A small contrastive image-text model, trained from scratch.
Model: 12.1M parameters, 48-pixel images, encoder arch fnet, encoder norm layernorm, encoder activation swiglu, encoder width 384, text encoder width 192, text encoder layers 8, text encoder activation gelu.
Rows from block 2 of the image encoder, named by matrix and row number. Rows with one number belong to one neuron. Each number is 200 + 20 x the weight over its row's rms, rounded and kept within 0 to 999. All counts start at 0. After the name is the row's rms in percent of the matrix's.
# gate: MLP gate (encoder.blocks.2.mlp.gate.weight, 1024x384), inputs 0-95
# fc1: MLP up (encoder.blocks.2.mlp.fc1.weight, 1024x384), inputs 0-95
# fc2: MLP down (encoder.blocks.2.mlp.fc2.weight, 384x1024, transposed), outputs 0-95
gate.317,193,192,194,215,196,151,179,191,226,197,234,216,200,235,190,196,202,198,214,202,222,178,204,206,211,199,204,171,210,218,223,204,214,212,204,205,232,209,193,241,159,208,189,181,202,196,200,177,196,197,215,187,218,207,190,201,202,171,210,198,186,227,174,226,210,171,224,187,229,211,183,212,163,220,200,232,218,224,181,190,217,215,192,167,230,204,206,226,221,213,209,184,193,232,209,199,199
gate.318,126,195,204,195,172,207,223,226,156,182,211,204,186,209,227,158,200,199,201,204,196,209,201,172,222,189,198,211,226,180,194,190,184,197,189,213,214,202,177,207,156,248,228,198,199,197,190,224,175,233,188,234,207,184,208,179,218,200,186,175,184,196,183,193,160,152,199,201,217,174,157,190,204,173,220,234,195,217,204,205,206,213,157,207,201,206,216,176,185,204,206,174,210,207,230,194,181
gate.323,050,208,175,150,200,200,207,200,238,195,180,217,199,220,201,196,173,221,197,212,204,177,149,218,200,189,188,199,198,191,230,248,189,201,199,222,201,175,172,198,198,141,190,197,230,195,188,223,200,209,190,201,202,204,179,212,174,208,221,200,202,211,223,198,203,165,186,200,216,204,202,228,229,202,196,168,185,184,202,157,180,192,190,196,217,238,225,199,196,214,211,215,201,199,219,179,191
gate.325,013,200,141,200,240,200,200,193,200,192,200,151,200,200,200,200,104,200,200,200,206,210,200,206,200,200,200,200,200,200,171,200,195,174,176,183,200,200,200,200,200,200,200,200,200,200,200,200,196,200,200,196,167,196,200,220,225,200,200,200,200,187,200,187,200,200,200,200,200,186,200,200,200,200,327,200,200,183,168,200,200,200,200,200,200,200,200,200,200,200,172,200,200,200,200,200,200
gate.330,166,196,186,183,199,147,214,190,210,206,203,175,170,195,191,212,202,186,196,185,188,212,185,208,217,198,184,193,215,219,219,166,196,192,215,217,212,219,160,193,212,221,155,174,203,206,203,220,197,203,190,253,199,196,188,244,225,181,207,155,200,185,202,205,217,193,174,191,178,203,233,199,231,185,173,168,196,197,199,248,198,210,219,202,206,205,217,209,166,212,177,184,176,196,193,218,211
gate.331,015,200,224,200,200,152,200,200,200,174,243,200,216,200,203,200,205,200,155,200,200,185,200,200,200,165,200,200,200,200,160,200,200,200,200,200,200,200,254,200,200,200,200,200,200,200,200,200,200,169,200,200,200,182,199,200,199,200,200,200,200,229,200,225,239,200,200,200,195,200,206,200,200,200,206,200,200,200,200,200,200,200,200,200,200,212,200,200,200,200,215,200,200,200,198,200,200
gate.332,174,234,204,193,219,181,239,194,198,198,225,202,186,179,196,197,184,181,175,209,206,168,165,246,187,195,200,301,216,224,194,219,193,207,175,180,215,205,175,181,219,186,155,190,226,191,198,147,191,190,214,187,210,202,224,159,212,187,204,147,256,205,198,221,226,228,170,202,152,190,185,207,187,150,196,203,221,194,218,178,198,185,212,184,214,239,195,208,213,197,189,214,195,220,208,208,206
gate.335,113,225,203,170,199,179,212,191,199,169,197,172,166,214,193,203,177,199,188,213,185,226,199,192,193,163,215,198,187,197,176,199,197,192,179,222,185,194,243,162,202,212,201,201,200,223,198,201,253,212,210,252,182,238,215,208,183,222,193,206,174,188,219,173,160,228,226,236,201,214,239,197,221,204,216,203,184,182,210,208,201,210,191,243,164,235,166,193,176,206,228,198,229,186,198,176,234
gate.338,197,216,193,175,201,200,125,195,186,151,212,198,218,178,163,195,180,224,220,207,219,204,210,198,215,185,192,195,201,195,238,203,229,194,242,179,228,208,247,173,218,196,197,214,213,201,197,190,194,197,213,185,192,242,190,199,215,185,202,236,222,200,228,210,185,186,191,189,206,223,199,203,185,176,222,209,160,186,192,196,212,207,203,237,192,225,211,192,214,203,218,203,206,169,189,241,197
gate.342,089,147,229,223,232,182,229,184,192,156,205,198,207,231,198,200,181,237,183,202,203,176,199,205,187,162,210,182,178,233,183,204,182,186,205,173,211,198,208,227,215,214,212,235,203,216,200,202,208,164,231,197,184,190,213,171,210,193,177,195,225,210,202,205,167,162,206,201,207,176,214,169,182,233,187,164,163,201,197,213,205,200,213,224,207,201,168,204,197,227,209,199,194,202,206,202,191
gate.343,170,168,216,156,222,209,225,197,196,174,174,197,215,197,197,199,190,216,221,202,167,173,187,217,217,184,158,225,194,198,152,222,198,163,188,192,175,181,219,180,196,192,230,205,199,210,204,173,190,212,199,158,195,200,212,179,222,218,203,210,167,193,221,159,231,176,230,220,193,194,200,202,225,201,206,219,192,193,196,188,170,172,175,185,179,162,152,185,219,171,191,202,193,192,218,208,177
gate.344,064,222,202,236,231,202,201,218,252,203,219,194,201,173,225,142,201,190,200,215,210,180,205,207,201,211,200,173,210,186,185,199,202,190,183,203,199,180,201,223,180,210,216,154,200,199,194,172,249,195,194,195,222,219,212,189,204,185,181,199,197,200,189,224,188,204,213,195,253,195,191,201,199,218,214,202,189,222,181,198,199,201,210,206,168,187,202,195,232,234,179,195,201,181,204,198,200
gate.345,175,178,196,215,230,185,167,202,197,247,194,179,181,182,199,214,209,212,221,138,227,200,210,212,172,217,204,204,202,214,228,204,176,179,216,197,224,235,238,233,200,184,189,197,203,200,212,197,173,187,202,206,201,208,189,215,193,196,166,187,207,166,180,200,205,196,217,202,223,200,187,239,184,186,219,197,226,223,201,168,187,165,204,205,192,178,204,211,194,186,213,196,190,210,182,187,193
gate.347,110,183,198,218,223,189,161,190,196,195,210,188,225,191,230,185,181,219,226,204,191,186,191,184,175,190,207,189,195,194,197,204,182,196,201,171,189,191,236,191,174,204,195,159,245,194,210,200,227,177,188,186,197,211,257,215,216,122,234,204,225,209,195,217,217,235,232,196,190,213,181,202,228,211,215,202,206,200,187,200,201,189,241,198,161,165,167,200,220,243,183,195,228,193,204,173,228
gate.348,021,200,200,162,200,200,176,200,229,212,277,200,200,200,200,214,200,200,161,200,200,200,200,200,200,225,179,200,245,200,200,200,235,200,200,200,200,200,200,197,220,230,200,207,200,200,212,200,200,172,215,211,200,200,199,184,200,201,177,200,201,200,183,200,216,224,200,200,200,200,200,200,200,200,200,200,200,214,162,156,170,200,174,192,200,200,206,238,182,253,207,200,200,200,200,200,221
gate.349,171,199,210,227,239,201,233,199,252,248,190,171,192,235,152,202,198,209,207,184,211,178,206,202,163,198,210,214,203,185,207,206,180,203,208,231,226,205,213,232,189,214,163,238,221,213,193,182,213,213,196,216,194,208,192,207,225,189,178,168,198,212,181,221,189,188,195,209,154,243,190,221,177,189,178,198,175,197,234,208,193,207,201,184,173,181,179,158,177,169,198,210,199,210,242,200,232
gate.355,156,203,221,214,200,158,158,200,189,187,186,196,203,200,225,196,192,216,194,206,204,218,172,177,214,218,198,203,182,224,211,220,192,200,159,201,158,181,222,224,185,217,190,207,172,216,176,205,178,200,226,216,238,227,195,221,222,216,201,190,232,165,217,209,210,203,184,197,203,220,196,207,198,219,192,166,224,204,197,215,199,204,168,234,187,182,239,170,225,225,224,198,213,203,203,207,200
gate.359,032,200,199,200,194,208,165,205,200,245,200,200,200,273,200,216,200,200,200,200,193,193,195,199,139,200,200,200,182,200,163,200,246,204,200,200,166,210,218,200,200,200,194,185,204,243,260,204,200,200,228,164,213,200,197,147,197,198,208,197,279,200,234,200,233,200,200,160,156,272,146,175,200,200,226,195,200,200,212,200,181,191,200,194,200,200,215,200,200,200,200,200,206,200,239,200,200
gate.361,122,216,225,209,204,192,244,174,185,212,227,179,187,230,194,193,205,178,213,206,191,172,168,183,200,215,235,201,201,199,173,175,212,196,241,221,199,205,204,205,213,177,239,173,189,181,210,182,184,175,201,194,195,211,221,216,203,162,189,176,189,171,230,184,197,207,202,170,218,219,212,199,181,178,206,186,242,176,230,216,200,214,206,190,215,203,199,174,211,206,188,183,198,187,210,206,198
gate.363,176,219,196,256,220,182,171,246,188,207,158,216,184,174,210,192,196,202,193,200,174,192,185,202,191,173,217,238,173,171,206,191,204,242,199,183,197,192,233,193,214,193,204,196,204,213,222,192,216,181,189,168,204,215,215,234,196,186,220,182,244,188,195,207,227,200,196,219,229,202,180,221,204,176,201,186,193,189,223,213,182,189,207,209,192,186,214,195,214,188,188,203,200,217,175,224,216
gate.365,091,218,198,196,195,243,196,199,211,200,212,204,171,213,201,202,224,197,202,212,201,219,221,213,161,190,180,209,206,195,208,169,155,195,190,208,220,184,212,203,192,211,204,220,186,187,155,193,224,222,209,197,197,201,186,246,213,205,209,210,196,230,187,188,171,183,219,169,202,230,202,182,215,201,250,206,210,194,198,191,245,184,194,252,227,192,195,196,150,194,184,165,174,234,179,214,218
gate.366,163,209,208,164,180,225,218,204,213,185,193,243,240,208,178,146,178,194,179,200,204,188,204,179,196,224,205,177,179,210,190,207,193,190,213,226,202,172,202,207,186,211,209,178,241,208,201,224,165,194,187,209,208,224,191,208,189,163,221,209,237,181,172,230,205,170,229,227,184,202,198,188,207,173,220,188,177,218,209,240,209,174,197,151,194,197,223,159,201,213,186,208,233,183,204,231,147
gate.368,076,207,186,223,206,216,200,199,205,201,208,199,173,214,219,162,192,211,188,163,270,174,199,220,178,178,163,205,213,200,193,199,199,187,200,251,194,194,196,178,169,182,201,222,183,190,171,178,213,197,216,159,224,189,195,205,200,201,211,197,199,200,198,200,199,230,214,176,180,299,197,206,226,211,200,206,168,218,195,184,201,201,210,187,214,168,203,228,213,227,224,218,192,205,205,207,207
gate.370,135,216,212,183,179,162,189,191,237,208,184,245,215,209,204,197,201,177,201,221,190,169,213,193,181,220,167,192,191,208,202,193,194,231,246,239,205,197,197,204,218,190,185,187,216,210,195,174,212,215,164,175,198,195,192,206,200,235,193,218,157,231,173,196,230,202,176,222,177,194,183,162,178,195,198,205,233,208,215,215,213,218,189,208,246,196,198,185,226,192,193,214,203,188,217,218,224
fc1.317,179,211,201,192,229,215,196,199,222,192,238,212,191,225,202,194,168,231,187,195,208,178,215,200,183,171,181,197,230,228,178,198,192,193,215,195,201,207,224,195,206,205,193,218,189,200,225,204,212,166,200,213,218,196,205,192,183,198,171,212,189,195,187,179,185,219,220,167,205,218,188,183,197,197,213,159,188,192,201,208,208,200,171,212,202,235,225,210,187,203,255,205,239,204,229,203,214
fc1.318,130,200,211,189,191,190,177,189,226,189,178,198,222,224,199,220,207,188,203,197,194,187,180,206,211,200,184,183,182,218,208,210,230,214,199,194,220,189,189,208,204,156,191,211,210,193,205,228,241,220,220,225,207,218,200,163,206,150,209,198,190,200,148,202,223,169,187,243,174,206,230,189,193,183,190,211,224,223,219,205,208,211,238,201,191,183,192,183,198,216,188,176,184,187,222,209,203
fc1.323,050,203,195,201,180,201,258,205,194,183,198,201,200,191,201,200,217,187,178,186,212,220,218,198,235,207,207,184,199,186,201,200,230,200,195,204,176,200,200,193,204,212,199,224,194,187,189,168,206,200,234,200,214,193,203,170,226,200,206,205,199,180,190,211,230,199,215,203,173,177,159,199,214,201,196,200,245,204,202,237,202,176,176,209,242,170,163,200,205,120,192,194,207,195,209,199,199
fc1.325,012,200,279,200,200,200,200,200,200,200,200,200,148,200,200,200,227,200,200,248,200,200,200,152,254,200,200,242,200,200,200,200,200,200,239,200,200,200,200,200,200,173,200,200,200,200,200,200,200,200,200,193,200,200,200,133,200,200,200,200,181,287,200,200,200,200,177,200,200,200,200,200,200,200,200,200,200,200,200,200,200,200,200,200,200,200,200,200,200,217,217,154,200,200,200,200,214
fc1.330,174,185,184,198,189,161,217,195,200,210,198,183,196,167,219,206,266,190,206,179,188,218,200,186,198,183,202,206,213,229,225,181,192,197,188,206,199,215,181,194,188,196,181,206,169,197,209,243,203,162,214,209,197,175,196,223,189,201,199,187,204,191,154,219,230,152,180,195,197,203,236,221,223,202,183,151,188,222,204,227,198,211,203,174,205,195,199,226,190,186,209,211,189,219,162,189,227
fc1.331,016,200,200,200,211,200,200,200,200,200,200,182,340,200,200,200,200,200,176,210,200,200,265,200,190,200,200,157,158,200,200,200,200,200,200,200,214,200,250,200,200,200,205,173,170,200,200,200,200,164,237,200,223,170,200,215,200,209,200,243,153,200,200,228,200,186,200,185,200,200,218,200,200,200,200,200,200,251,200,200,200,200,219,200,200,200,243,200,200,200,200,200,200,200,200,200,200
fc1.332,183,215,189,187,203,184,184,176,168,182,169,191,195,245,232,220,206,194,199,206,207,201,196,181,181,207,196,241,180,223,201,184,164,212,191,224,222,200,166,194,194,200,203,160,224,196,193,171,157,179,187,210,194,205,196,223,177,239,214,198,176,174,205,163,198,188,217,178,168,175,172,218,197,171,219,224,199,231,207,211,183,223,170,195,208,200,201,174,190,195,213,261,212,227,183,201,175
fc1.335,113,209,201,210,172,222,204,194,191,199,201,199,246,217,199,200,240,191,197,201,183,194,199,209,216,209,177,203,193,170,206,158,196,182,213,207,235,200,194,191,159,232,228,184,197,183,217,183,195,172,220,218,221,168,178,168,192,213,216,201,174,145,219,194,211,179,208,219,202,222,198,218,225,204,196,170,185,191,230,218,191,218,220,187,216,199,202,158,184,209,166,214,178,205,201,221,154
fc1.338,193,175,225,185,176,219,207,183,194,227,227,183,207,193,198,195,193,180,194,209,210,205,181,231,201,201,200,211,191,178,207,233,206,215,215,207,198,212,199,240,199,187,228,185,185,210,166,210,212,161,216,194,217,135,229,198,176,205,235,251,195,138,225,227,191,221,228,191,173,198,204,187,184,173,170,199,191,169,218,183,183,198,213,193,195,204,207,206,197,206,212,175,214,214,198,223,169
fc1.342,077,193,149,221,162,215,188,201,176,230,196,170,185,194,197,226,181,175,224,160,191,206,183,199,204,216,214,202,203,200,221,177,207,227,177,189,184,200,219,181,210,201,193,201,194,188,218,216,185,234,208,187,210,216,201,212,173,204,192,217,196,228,169,189,209,231,214,209,217,240,217,195,216,196,249,213,225,171,205,192,188,199,206,171,202,210,194,207,221,196,211,237,202,173,173,207,200
fc1.343,166,230,196,237,178,202,166,219,185,193,190,226,204,175,206,200,207,249,222,204,200,195,207,206,195,189,189,174,183,212,217,210,186,212,208,185,188,241,187,244,182,191,212,217,204,256,217,253,192,196,234,214,199,171,194,201,191,192,225,222,185,188,223,215,205,196,153,198,193,201,192,215,168,169,224,201,201,204,197,204,201,234,236,236,219,220,222,213,195,203,191,200,231,223,218,180,181
fc1.344,054,210,191,199,228,203,241,253,199,203,202,210,200,180,207,173,217,199,208,211,229,210,205,209,200,200,168,195,200,152,200,207,210,206,193,210,208,191,223,201,211,196,199,145,199,217,204,200,242,188,176,200,215,268,206,196,229,189,187,195,217,200,190,214,188,210,192,212,260,189,196,207,174,209,200,187,205,203,177,204,199,186,200,196,190,188,218,200,220,209,182,191,205,168,200,228,213
fc1.345,169,209,180,189,187,189,201,203,190,194,248,197,215,184,192,184,197,188,177,188,203,241,200,217,195,181,208,209,194,187,199,207,207,207,193,192,211,206,208,196,203,195,201,207,211,159,182,168,191,204,214,223,179,208,212,200,183,182,205,156,189,200,212,197,212,211,218,216,225,163,198,182,219,200,147,157,198,215,209,262,200,193,153,210,215,217,199,195,205,227,199,193,209,201,213,185,211
fc1.347,093,222,184,228,260,252,200,218,196,226,140,239,219,197,174,249,231,174,187,166,189,203,208,201,214,200,205,197,184,174,223,189,203,185,186,234,191,245,170,199,193,210,185,228,179,222,190,184,200,206,224,214,205,207,215,201,186,228,190,176,195,234,200,194,204,160,204,178,210,188,208,183,205,205,195,202,161,181,206,180,205,234,200,190,219,196,224,200,176,201,188,190,151,208,202,231,182
fc1.348,018,200,200,200,200,200,200,200,200,200,200,198,203,200,191,211,200,200,200,200,200,189,200,233,200,200,203,200,153,200,200,179,200,200,200,200,200,200,200,200,200,200,200,200,270,200,195,139,200,200,200,200,215,200,200,200,200,173,209,226,200,200,213,200,200,183,200,233,259,200,200,200,237,200,198,229,200,200,200,200,200,242,200,200,200,200,213,208,200,216,200,210,188,217,200,200,200
fc1.349,158,179,156,187,209,181,180,205,175,201,200,219,168,190,214,171,216,190,187,211,191,197,210,194,234,189,176,214,205,227,178,224,194,212,199,182,166,198,193,194,204,208,211,198,202,187,224,215,173,219,220,201,215,198,197,183,184,168,210,169,231,184,194,151,259,254,193,179,221,186,156,179,214,221,201,245,207,215,207,202,197,219,193,182,180,185,220,239,203,204,193,192,189,200,178,193,211
fc1.355,154,180,220,129,171,178,188,163,216,201,172,157,209,184,170,195,202,176,223,219,204,182,223,217,190,211,211,185,205,210,235,211,221,240,203,220,185,151,210,188,192,186,178,208,188,226,195,204,207,188,229,190,212,230,173,197,198,200,180,190,194,187,190,212,201,172,185,221,195,209,192,202,228,212,193,190,202,194,209,180,180,219,180,181,207,200,185,214,166,207,191,247,190,205,155,185,202
fc1.359,030,200,200,222,197,178,200,200,176,209,204,197,205,199,224,193,209,147,200,200,204,200,207,200,221,200,200,200,222,200,201,220,174,202,200,138,232,178,161,223,259,200,200,200,200,200,158,200,217,188,200,200,200,164,200,200,200,200,197,267,162,192,200,200,163,216,175,242,214,138,207,222,196,200,173,200,165,206,200,192,200,205,200,200,224,201,195,200,174,200,200,159,173,200,200,161,181
fc1.361,102,193,205,202,189,189,236,238,240,188,198,207,240,158,226,213,226,197,177,179,221,182,208,229,211,183,204,193,209,205,228,177,216,190,160,197,182,185,223,164,206,215,206,214,187,226,191,210,196,201,172,171,206,202,194,191,200,190,184,193,220,251,175,206,215,204,202,201,198,210,153,241,218,242,208,241,189,197,221,190,234,190,193,200,203,221,185,209,205,180,188,236,248,185,140,167,212
fc1.363,184,200,157,207,236,193,201,235,173,199,206,209,185,218,230,193,207,188,208,211,185,209,215,171,186,167,216,187,194,206,201,201,187,231,194,224,186,206,206,204,220,167,207,207,214,200,206,199,201,187,198,183,206,191,202,208,195,226,209,225,185,207,191,187,138,194,215,200,190,187,164,204,200,194,215,222,202,191,194,205,181,181,208,185,229,181,203,181,213,174,211,201,202,210,148,226,186
fc1.365,084,202,207,203,184,186,172,162,192,150,217,206,205,191,191,201,199,204,204,206,183,164,217,203,210,184,205,195,173,192,204,207,221,213,188,195,204,212,195,169,224,222,191,235,168,202,252,183,179,189,164,195,220,166,204,154,192,193,191,227,194,204,214,192,197,130,222,245,229,178,216,219,189,205,198,235,219,236,157,187,184,206,204,196,194,193,179,207,233,212,220,219,203,201,176,188,226
fc1.366,155,196,222,221,228,217,187,172,215,226,208,192,188,184,209,258,188,216,187,204,215,207,226,209,219,210,195,169,192,230,182,196,200,181,182,203,180,244,188,225,214,188,214,223,198,172,213,190,158,213,224,216,180,179,187,204,196,221,172,195,186,188,219,197,205,203,126,189,222,212,160,211,194,197,209,197,235,203,182,185,199,213,187,213,213,154,192,225,178,165,206,203,176,161,188,161,221
fc1.368,072,240,208,139,212,200,177,207,198,246,204,197,206,203,201,193,191,203,203,205,193,190,200,189,201,236,207,217,195,198,191,218,210,181,206,189,203,181,218,203,201,219,237,198,223,205,201,183,181,199,232,245,206,180,224,190,199,172,202,236,218,220,205,198,161,208,217,198,220,181,224,201,160,206,206,206,198,188,189,214,180,210,258,226,210,201,199,203,234,197,196,211,193,218,193,200,195
fc1.370,134,152,214,209,172,229,226,222,203,216,193,199,176,223,210,201,221,221,197,204,201,211,179,224,196,191,225,216,200,187,202,207,210,176,198,171,231,187,206,185,213,199,191,211,181,199,172,211,183,193,230,193,179,189,232,193,201,150,195,205,224,130,232,213,178,207,199,171,205,173,196,213,215,211,214,188,183,194,210,190,204,173,172,204,199,213,244,216,199,217,190,212,186,229,176,217,178
fc2.317,146,207,225,203,235,203,190,224,228,208,174,237,227,225,253,186,181,198,197,188,185,166,237,167,210,200,171,139,197,232,199,193,213,199,206,222,175,200,221,197,179,194,198,185,180,215,187,221,199,215,209,193,206,200,160,187,216,184,212,213,169,232,175,200,185,227,204,179,231,178,204,192,183,208,153,220,198,188,176,181,199,225,185,219,214,221,193,210,212,195,219,186,154,211,180,203,216
fc2.318,146,181,198,244,168,241,195,216,192,187,202,185,247,228,211,201,212,208,225,166,224,221,203,244,219,201,245,194,219,218,214,193,183,204,164,171,190,171,204,210,177,198,207,200,201,202,200,196,190,171,172,208,198,189,211,225,202,161,203,183,211,209,222,193,186,183,207,160,235,191,186,198,183,222,177,247,211,194,236,187,187,184,200,187,203,205,174,198,181,200,202,202,206,192,194,206,226
fc2.323,054,200,192,180,182,200,196,188,211,199,200,196,158,207,200,206,216,264,201,200,169,200,200,197,198,181,203,199,176,169,204,276,199,200,166,184,200,212,200,201,209,138,197,195,202,198,196,176,220,201,201,215,189,153,207,198,199,199,161,201,200,203,200,191,184,116,161,200,196,152,244,202,195,183,200,199,113,213,199,176,180,201,142,148,199,173,186,202,215,207,225,199,200,199,161,197,186
fc2.325,013,200,143,200,200,200,200,200,200,200,200,200,200,200,200,200,200,200,200,200,200,200,200,200,200,200,200,200,200,200,200,200,200,200,200,200,200,200,200,200,200,200,211,200,200,190,200,200,200,200,200,235,200,200,200,200,200,200,200,200,200,200,200,200,200,200,200,200,200,200,200,200,200,200,200,200,200,200,200,200,200,200,200,200,200,161,200,200,204,200,200,200,200,200,200,200,200
fc2.330,170,199,164,178,189,205,212,208,227,212,213,215,206,198,212,223,204,208,175,193,181,168,170,280,166,199,200,188,154,155,182,217,201,178,206,172,207,185,193,212,215,173,227,203,193,172,178,177,159,195,201,223,217,204,203,199,205,187,177,216,178,227,196,193,180,206,210,205,190,197,211,212,200,183,227,224,216,184,203,176,194,163,194,214,183,201,193,194,204,205,203,202,163,169,194,214,191
fc2.331,008,123,200,200,200,200,200,200,200,200,200,200,200,200,200,200,200,200,200,200,200,200,200,200,94,170,248,200,200,200,200,200,200,200,200,200,191,236,200,200,200,200,200,200,200,200,200,200,200,200,200,200,200,163,200,258,200,200,200,160,200,200,200,200,200,200,200,200,200,200,200,200,200,200,200,200,200,200,200,200,148,200,200,200,200,200,200,200,200,200,200,200,200,200,200,200,200
fc2.332,157,202,162,220,196,208,212,193,210,205,203,186,183,171,222,218,209,197,208,184,190,202,191,176,207,200,163,125,214,214,224,172,218,214,189,219,197,198,197,213,211,186,198,190,208,202,191,171,199,227,212,210,171,173,211,186,203,238,211,213,125,199,163,233,199,209,202,179,198,175,213,190,176,200,197,201,234,189,188,183,189,214,180,217,200,219,187,198,202,179,203,199,188,201,184,169,161
fc2.335,114,178,186,217,146,241,193,202,199,184,189,210,164,171,239,215,217,186,200,180,213,201,198,198,201,191,209,191,193,219,212,198,178,191,192,202,204,222,191,201,230,184,196,176,180,237,179,181,188,206,159,179,204,206,205,210,174,226,183,208,200,240,159,174,214,204,181,195,178,187,202,205,216,207,179,185,204,194,173,197,192,173,217,204,180,204,197,188,183,204,207,222,158,218,195,219,232
fc2.338,189,224,231,225,192,219,218,220,206,235,186,238,199,204,185,215,202,196,189,196,192,197,223,175,177,191,216,168,224,206,183,186,220,199,213,186,202,192,201,220,214,207,235,200,224,195,194,174,214,217,201,203,204,212,252,174,198,185,207,191,174,199,168,208,178,198,208,192,182,195,183,245,207,224,218,227,217,237,186,196,217,197,220,202,247,183,180,227,216,203,212,198,227,175,196,196,177
fc2.342,088,198,152,186,191,189,244,207,219,179,240,156,227,197,213,197,195,242,185,247,188,209,200,192,221,180,176,179,185,187,209,212,202,218,222,173,211,220,205,189,184,169,209,256,213,196,203,184,197,201,180,200,188,207,197,202,202,232,224,147,191,180,160,190,201,198,231,197,189,174,201,181,203,246,190,202,194,209,226,182,204,185,197,203,203,210,169,209,196,173,156,203,221,196,176,232,179
fc2.343,177,219,200,182,251,195,212,237,199,178,171,198,209,185,192,256,186,213,197,201,198,213,246,219,183,214,180,191,204,228,222,234,216,160,179,227,217,186,197,205,178,184,156,183,232,197,187,161,233,199,236,164,199,172,194,206,228,237,191,213,219,199,186,179,176,168,196,197,172,173,228,207,200,212,192,232,215,182,235,190,205,171,207,191,226,177,221,189,243,213,172,180,182,203,133,211,218
fc2.344,066,200,185,197,202,178,196,192,200,213,198,207,191,199,192,205,220,234,173,224,176,200,204,194,200,175,248,204,226,221,198,186,183,186,164,183,219,199,242,184,207,220,192,211,186,254,193,190,188,211,200,236,220,197,208,226,192,171,207,195,198,167,236,199,209,192,214,177,213,193,212,198,200,176,237,201,239,205,215,193,209,168,189,198,214,182,199,201,203,170,229,172,206,231,233,196,197
fc2.345,142,200,187,210,203,191,221,184,210,178,209,207,193,218,203,195,201,206,238,171,199,203,264,187,180,193,191,269,219,233,223,187,140,233,201,243,191,223,191,186,219,200,207,213,210,212,193,202,139,212,226,189,190,189,224,224,205,234,206,197,235,211,194,203,214,191,205,204,200,203,199,200,187,163,199,201,204,223,219,212,197,219,195,226,195,188,179,201,202,195,205,196,190,209,180,217,175
fc2.347,114,198,195,188,230,205,220,216,208,203,200,180,204,212,212,184,195,204,199,198,156,200,175,185,218,209,201,202,221,194,202,205,178,215,246,194,199,215,193,211,188,169,183,187,193,181,217,166,199,183,203,199,193,207,195,201,223,176,223,207,231,197,169,189,203,187,208,223,193,243,199,207,220,204,210,213,238,155,209,216,202,194,227,184,200,195,192,200,211,212,191,216,210,188,193,220,221
fc2.348,008,200,200,200,200,200,200,200,200,200,200,200,200,200,171,200,200,200,200,200,200,200,200,200,200,200,200,200,224,111,200,200,200,200,200,200,200,200,200,200,200,200,200,378,200,200,200,200,200,200,200,200,200,200,200,286,200,200,200,200,262,200,200,200,200,200,200,200,200,200,230,200,200,200,200,200,200,200,200,200,200,200,200,308,200,200,177,251,200,200,200,200,200,200,200,200,200
fc2.349,154,239,205,192,228,235,238,166,205,203,219,195,201,207,195,189,178,200,218,222,211,245,195,208,197,225,209,136,187,198,187,231,200,158,191,184,214,189,198,199,192,199,201,179,193,214,198,181,220,207,162,202,189,182,224,195,181,182,175,219,195,198,253,208,185,211,185,178,193,205,202,205,245,187,190,204,202,198,186,207,201,204,215,220,194,228,196,218,225,184,172,182,185,204,186,220,208
fc2.355,153,215,201,218,217,184,212,207,203,195,195,206,166,213,201,168,200,179,207,181,222,188,217,173,195,183,181,192,188,216,189,200,200,172,225,207,178,191,166,223,186,199,155,195,196,202,200,207,194,154,182,155,187,176,181,192,199,202,179,209,218,189,190,196,186,221,198,210,200,188,197,182,197,211,192,205,218,214,183,206,174,177,162,206,201,176,212,212,199,245,226,178,206,210,214,180,178
fc2.359,026,200,199,174,200,200,181,200,200,198,200,253,135,200,200,203,200,200,186,197,221,159,200,200,181,212,200,200,176,193,200,186,200,200,200,200,279,200,200,200,200,200,200,200,200,200,236,200,200,200,257,147,192,200,200,200,200,176,214,200,200,152,191,267,200,237,200,154,200,200,200,200,200,165,200,134,200,200,200,200,110,219,182,180,200,200,200,213,200,200,200,200,200,148,200,200,200
fc2.361,114,204,214,255,206,177,166,206,214,200,201,203,192,205,188,189,204,207,222,226,195,201,205,177,225,211,171,206,229,169,187,221,223,164,229,164,249,167,207,199,183,230,195,196,210,187,199,201,201,192,188,210,189,177,214,231,201,202,245,178,192,209,195,206,192,177,200,198,202,196,251,182,184,200,193,204,224,196,180,200,230,191,154,203,204,187,205,186,199,177,194,200,191,197,195,203,187
fc2.363,169,223,200,220,210,235,249,207,208,185,145,207,186,207,207,205,177,166,208,209,192,145,154,175,178,164,182,179,174,186,201,208,183,172,184,211,177,183,180,191,198,178,203,213,213,194,191,209,170,202,219,193,225,207,166,202,228,195,203,203,189,208,205,212,186,203,224,208,205,197,211,178,227,195,174,178,194,200,176,162,195,192,208,204,178,183,217,217,163,184,161,215,198,186,197,199,216
fc2.365,084,210,187,197,196,199,197,203,218,227,203,197,177,200,179,199,168,219,208,193,220,215,198,199,169,200,194,196,217,229,201,164,180,181,177,224,235,196,213,204,205,192,202,203,222,159,203,223,219,209,180,177,186,203,179,197,154,210,200,199,209,199,154,188,205,234,191,195,215,168,230,192,220,223,179,213,217,195,215,197,177,180,233,203,181,204,171,200,196,201,196,188,241,200,204,227,202
fc2.366,168,197,203,223,230,211,187,164,211,216,199,205,257,193,177,167,142,204,198,198,166,227,200,185,209,174,201,200,218,191,218,185,200,145,189,195,214,184,196,209,208,192,203,201,196,221,168,181,206,199,190,200,198,226,178,193,183,205,201,216,196,172,197,212,209,203,214,186,179,206,193,236,218,206,188,203,206,207,243,197,210,219,199,224,208,201,189,211,220,195,205,207,202,195,190,206,216
fc2.368,073,217,173,218,201,200,201,235,200,233,182,201,201,179,198,220,191,203,201,200,208,206,201,199,204,201,216,201,228,220,192,145,200,165,201,197,199,195,217,225,202,194,180,204,201,225,203,196,201,200,186,201,194,184,187,263,209,201,239,192,200,210,200,213,205,205,191,199,195,200,223,213,201,216,238,256,202,197,200,184,214,214,200,184,231,208,231,191,197,236,160,201,202,199,236,199,176
fc2.370,139,213,237,206,203,195,239,195,238,223,163,205,187,192,192,177,218,216,208,194,204,226,202,179,165,201,191,188,234,204,192,199,186,191,213,198,204,219,192,200,203,194,161,197,239,204,172,151,169,192,241,196,190,191,199,205,195,195,200,184,205,210,201,196,192,210,177,210,250,171,188,191,183,153,213,183,184,182,191,191,163,220,196,158,187,198,203,203,207,220,203,167,203,202,190,195,208